config.yaml
arch: "vit"
train_examples: 78125
mask_ratio: 0.6
width: 256
positions: "learned"
optimizer: "adamw"
warmup_steps: 1380
Rows from block 4 of a small masked spectrogram model, named by matrix and row number. Rows with one number belong to one neuron. Each number is 500 + 25 x the weight over its row's rms, rounded and kept within 0 to 999. All counts start at 0. Numbers have three digits each.
After each neuron's rows are labels from the 100 clips, of 14976, where the neuron reaches its largest size: "responds to" is what is common among them; "peak in band" is the frequency band that holds the peak. Only what is clearly more common there than usual is listed. The data: struck, bounced, scraped and rolled objects made by modal synthesis.
# gate: MLP gate (model.blocks.4.mlp.gate.weight, 672x256), inputs 86-171
# fc1: MLP up (model.blocks.4.mlp.fc1.weight, 672x256), inputs 86-171
# fc2: MLP down (model.blocks.4.mlp.fc2.weight, 256x672, transposed), outputs 86-171

gate.96:499466500509500500484500494500466520500510500500500500492454502500500500535493500500500517509466500500479498557500500492442500469528525427500527500502509500501497469526495480527549500491517500507481500528500524500541500480500495476500500472545526440524501511
fc1.96:470500457464517500488500470510500502479458495471479500500462529482536513500469500478442500492533477458517487500500473476467530462470547441535500546493500516474456496500500524500500459519510500453512512500522539489500500533500496509494526463520454490557500482
fc2.96:539513510497506471506500540457532492500500500518546505494500493500500500476492500524529509442521500500500551468500531485575500500472474541500500500467460487500553533518500533485500500556500499484500523509521485499471538511525475503489500544482500526485500481
responds to: striker: hard; reverberation; text has "room"; text has "reverberant"
peak in band: 500 to 1000 Hz

gate.208:500500488489500516500536469470487500469473500445500500496500477507534475500474551530566493473476475487502500488479529463500475491472458462519500529513495449518454521523468487454578469471507525500487512510476493439468522525473500520470500546523458496490500427
fc1.208:469533500500521500531484463491469506502519500503500534440500500480500489534506456500499500527500500500515555500500536502487460500500519471551531507444467515451541500505516509520507500500567500537500490567532515451500531478500519463512500495486527471465482528
fc2.208:477474500474492486505505486475480529531571500509529512464500482500500457500500452500500472512551500491531521446495471561500491500516565507507497479516500506492500484510500500528471500489542519545505494540506515537500500500535515500521500500477510500500442500
responds to: striker: soft; quiet level
peak in band: 2000 to 4000 Hz

gate.269:500500493523495473546498500515501500500523560476500500442546532501500551500500477498539500477519520506527500500500536500491491500492523527550512529500493545524544488500497500494450525506500500502478538526500495532500477475502472436504529499463472500523500500
fc1.269:500500500500471488478514500481500500508500509468508496500480500508529535500500500500488509470551532518544465500462466474465500500500500543500511527532523494517524516500480500503500514461548491500449500500473482500561500500500500500461500457474466483483500494
fc2.269:483534470528517499450500496500450527500500524500477472567458504538500491500507486538490525529486500545502500479463500507489464500500519425486494500477500525516500500516500487486538533547531500583455500500500491432461534495479474540500517496500541478500511500
responds to: striker: hard; steel-like damping
peak in band: 2000 to 4000 Hz

gate.594:500500500500474550500524524524500500491514481483471500473500500500459500500505500464516462457526565500528470542508500500472473500506515484500469542489519523500546496472470510489505500500527504484539539481476502473500500500492492500492518500507545471486481540
fc1.594:525498523500488481500500530500477500569500500478545459471523500534506461469525465493468500512500476452530449500470500512500536500500500500458467511464500500515541500470496500523471486536524541483500500555500505531500500512500539473441459445500500497500487536
fc2.594:530475500500492532495504500543478498500453552500479551450564510499509509541493492500500500486500500562535536500500500481489438518411500481447500491500460531501476493500500487502548462498534500500486519510544453500500474503500500508498515500513493512532489500
responds to: hard striker; bouncing
peak in band: 2000 to 4000 Hz

gate.377:531467447500500482537487500525487500480509507469528450475500538500481467516500500500500500475471514525500487537511475500500479500433538500524480493500510543487500507500500498492500500501500539510492523500456536485484510474500496500442478501463500500500500500
fc1.377:504500500451500503500500476462482502500521540500481500500532482500522521500530454410500508500500495457512543485536506522550462517500500541528500486516524500500500500500481500525471500496466540501500474500500474497498522451509477548517568500500463500500525556
fc2.377:499520500518471550458528497522460475466482518502530492507496500501500498500493484545506487514500480503513500496508481462500501507496469454500497485500462503536523500515517504466500544529480460465501500524528515500503545513500508491500500489500520468495464484
responds to: hard striker; clipping; text has "clipped"
peak in band: 1000 to 2000 Hz; 500 to 1000 Hz

gate.132:500506473500491515516487479513482500430535540513516485484474500539557531460468555524536498501492468462487500513484530442474500484500495505530499500457494463488500525559500480478500500500465505467500514469500500427536500536526484477500521500487500494456500458
fc1.132:500484515510500471504510500500500553498500500470476523500500500513461522528546500455500499458519516529500510500549466509488500500458497500477500553505500531500506524462498533462500487500491574565500500500548558500532457500463525500500449500491490444495500520
fc2.132:500510509459500433500491491492472470500516496500523531509436502470500466500500464498472500536465507512457519529476500500500502500474500542507525500493513522476509483501526497488487559512513500521468493500500466500492511493496527500501486529482511520536538482
responds to: striker: soft; large
peak in band: 4000 to 8000 Hz

gate.145:471483513500500495482500542500490492500537506500500436568500496500498477500500546500546500518500500497462537500507483483546500500562454513500482500511491529500488500500495500479490486500444500528539500517464500494472500500479583529528500522476480500500567471
fc1.145:502508481500486491500500495500504524500500451523501452563500497500488500466527500526532557512445463485451500490485500497531580500589480541500532554519490500553523547536500497500488470458500482500500500495500500500480500500479589500500500550500500500507500436
fc2.145:446500500495500478456500530500510500500504453485500482485508497479500500435562471482501500462453500501481437524500467525528519500512495470531522500499500512500508492500499500452512529464539500545452562512441500524500500489508521547478472519500509572500529500
responds to: hard striker; material: steel
peak in band: 4000 to 8000 Hz

gate.106:500464459513505502500515500552483472499501488500473471500477509509553481457480500500538537481480500500520506553489470451536509464537430465500512500486527523506500500524470485500487500500479545552544484483436500459500503500481520485574461500507503500474478500
fc1.106:495446500520477526482539541500484549496500500468550489500472473490500477501474500489545500511489501500524501508536498500500495500500466519506500500500527545536532528515480523468473548528447500500500534500453475510487522510510479472457500511536500509452515475
fc2.106:523474500525501500523508517500580561509480558517471493482540511524552500521495518513523549478460478500521500416500501543508523500480508523496489500500486502514541488500500500500518500527500511532504481497507509473510500500527418493517478524512512475500472494
responds to: striker: soft; white noise
peak in band: 4000 to 8000 Hz

gate.416:500507500515539536483523517519464500523560484542532500500509490484540510443457500500533487500491500500528540472528462500494492500500500524500474500463530532500544558479478550484500500500500558493521500522500474500500500500507513507531503547412534500500539531
fc1.416:475474472500515542500517528528500500461532500549487500500500506483486527434495544488527530515444522487500519500507503448500453461522490534508540494504509500527518515516500525491462476454500546558539500494521528547500496527503500500525489500471500459500500527
fc2.416:500510477494525495500539500500500520484515466500508538476502474500500486489500481500458500464500500547473501534470527516533468513474495503500454520476500491500500500487507449502500500500500500496500484473500464500495546488478475530500500517500500528506513515
responds to: hard striker; size: small
peak in band: 4000 to 8000 Hz

gate.196:488476500500469500500510500539499490500505500500500479547451473500466496500494580469500500535500456500539552500471496500500500462500500500500521519519536500500511500472480524490451476433447511480493518525534478502493482494488500477470545510521511477454517495
fc1.196:514536541502489472482511459500500500500500460493464500517487500538562493487474520485445474564526500500500546483466527520522531500500547478519500462500520537458497500471478517510507491500556500488507486500510500473500500507553500500500473441500500485534523538
fc2.196:525500460500500508470492522472500487509473495535500536471537513520500500518437500500500521486468500500493500496559500497509500573479471502534483500490428537504501540497500492504521474500526517499465542500500496457526543500477500447525485500463500500515477533
responds to: hard striker; size: small
peak in band: 4000 to 8000 Hz

gate.477:456480500450462500463547535500469454449500500500493550445500516473516499437500500500500510520500523523556500472503488491500527484500500500533462471458466512538464500566514500531513543428511500500519500488454520477487521500479519540522505467460525500431474500
fc1.477:500475563487500521475466473488500525559472507535470500454479483500508500447488463433552466557500459558500475500536550474534516500496536500500543490533483543465513500500488500486500550484535471500500500555509485496530500500482500442538473500518494509500501502
fc2.477:500500508500500439488500480504500505485500465500489568479471509491486500508515500508460500506565544549491480525500502500462500500419494530518510516507500496475502500488517500486500494500500500473455478547539496537514499487466545449534500535502500500557512503
responds to: striker: hard; rubber-like damping
peak in band: 4000 to 8000 Hz

gate.141:470531500500536500475541528510527500518500500490520479500557500505500525475545518491500500462500500530544500500497500500500500478465500500557500459500560522546500516456462579500500456504517547513500506487492474515500500463502537500496500505453471531500500525
fc1.141:480511480485501524510511472485500472500515532500492466534452500439527500475480456500500500500532447479500521500489541500451508518481548453511469503460506490500523501533461500500500497500500500500491500479550430500455500501531500509500505482511500500541513499
fc2.141:554482505500500500484449507432535482500527570500500493500500500500500473515462531529499496482485520464500472475500485500474482516500533490504507500500476526500495515500528582500501519544441479473500535500525510500500500513502483500500500500528496459534451522
responds to: hard striker; clipping; text has "clipped"
peak in band: 4000 to 8000 Hz

gate.117:527494504503458501477529446473500500500523440490500535480500511475531463500514500500481500480461500494500472470506493478500512499534470500517496500497500529500483488562514500526500483574472501498500500500455500495534500509453544539500551505500500500524520500
fc1.117:450520485503532477529458513523510512514522482483525550520535500483500539508532500480487470526462511507500509548475468491470498476492500449542498489455516482492555526493489500490480515484541530547533508509510473476500467472500500459433500500474500500469525500
fc2.117:522510500481505499529518508476477466500551516480500503533444500504467500523500479497500498500513526573480448572484500500482535499500481526483500483500477487479494497501488478542471500462492463533490500476509434531498503488497441497500500536500500495543466500
responds to: striker: hard; small; rumble
peak in band: 0 to 250 Hz

gate.608:455539470475500466484486500500519515525503511499484525500529483509514464547495500500500500523531517489496524483525500528530500500454500464510523470473506500535566500496469490489507528519500549500465503511462489486481490496500500500472500500485488467500472452
fc1.608:482491459465526472464500515467500444500508530540573500466500464512533487524500505499525527514524523500545467480500461500499552473500500500456450484531471533493489500468479500481452489476584492528500508500472479502489500500500462500500506523492496488500496521
fc2.608:500500500516500493494500464500504500500500500500500500554462500500532500500435500500551500500500500500500500478501500500416440489500500372443500477500500500505500500500503491529467461500500500498500484500492500500469444500500500489484500500500473500500500500
responds to: hard striker; action: rolling
peak in band: 4000 to 8000 Hz

gate.109:521551526572500500468500505481480500500500477494440515514483538521472518466494522517478533500471500500500515524540500500545500538500483500500534500477515500500556500522471500534495537542487500524473531518500541490500500516516516507536536500470527473531457500
fc1.109:472486510500521512449460425478500474500500514552541518495500525511465492500482540511548539460500500538492487500500520500447516500459500463515509500500500500428524500533484479500520524500464484520526497494474513473500546521475518527532528509526522529480500501
fc2.109:463494451527529484505517532536560500479500509489441487491473477473510500500546529525484500471481500500494500500509500528512425502554516500500500521500586500463490492502460574461512515510475486476458500559508535480528467494490541524500486461448482534518488484
responds to: striker: soft; text has "noise"
peak in band: 4000 to 8000 Hz

gate.391:534455520500500555529500500500530519460500500557464511500541540510519500500500500506484462500474493531458483528479469495504526500471500500487522468457547534557500543500500483519530496461516544518521522500475500526538503511502558463500581445500467525500523500
fc1.391:500525500522520500500525489558431510527535557500538503500500469501500522500490500489484468477495500490480501467518500538501500530516541497543465500500449542529509490500522504488512500523480544518466500500500500493522545485531500500500469470503536500462464509
fc2.391:496475495500500500513480489541444500500500507489522499576500500500479500500453492488506496536439500493504539464492491463552519469493478523538575562500466500498527500498500500468475468452536501481481469500498500543549518500523500495477502500486500494479531486
responds to: striker: soft; muffled (low-pass)
peak in band: 4000 to 8000 Hz

gate.503:541500440498552495527512476526556500520500495487489489500494491500500487475488568522519500477500507473500526441500528500488525532450497500534534521483481513534517500505500500500450500534475473498500505423497466500500495508524500514500442484479492487500500522
fc1.503:463499468481475459500500511500547500500444517500507500500487510511535500497517496486459491480515471485485500461536535488475487462464565552500500500500506500519478453446445500465456574541531508500500480548500483533470500525500500550465451485518533484500480534
fc2.503:500500446437497499520486495523478452500539456500488475473450524500493483518497500477453500495500496558541537560470496501411476486481466500546479522483489482500500473546517517500500498500511500521500505526500468516500506504549500500498500500493500447511500467
responds to: striker: soft; large
peak in band: 4000 to 8000 Hz

gate.177:486505447500558506500500500524500500530477491484540451495517481522495429500493483524500567489470484523487533567481500474500510529526457486525465500461509522500531488500490518512471497527486500524513470512464500510500523500500455500492514500500467511471557500
fc1.177:466503452479500518519471496500479500529510486482530421475500500547543512514500509465500518488518452481500557458510514530523500500503506517528453498500492500466500500518445478461513500561481508510492472500508523476476500441564475482500477500500515500500500500
fc2.177:492509506515505563442506500468500476414563493500526510500512500500500495439510535500516510500500483486500451500533466500500520471493497511526500480486500500550539497500500537500558507500500500485500503523542500531500504500515512500500498510498500569479458461
responds to: striker: hard; steel-like damping
peak in band: 2000 to 4000 Hz

gate.47:493500553500500516480495534479508518487528500500478500483500487449481531515518430500524500512500500547509539472508506464500500515532479511508556500516466486466533537500500464500500526500500509504446529513477512525449469474495456521548485507500539513500473448
fc1.47:474428538500500500448486508482526538499482533500477495451481466483500526500500500541507455519500525511538514524500510500450471469525500534476500490522524534481530500475491478545500506500468500500471500500482531531518445500500508476457497502500492558490484496
fc2.47:494518459554525483500500511506500502473525469500500500488455500462441495541530500506496546539499500513520479500500474465491530533471488521554410515522565509475500515475469452490500478483500500470467482496500516488552500489472526516521507491475506507485543444
responds to: striker: hard; glass-like damping
peak in band: 2000 to 4000 Hz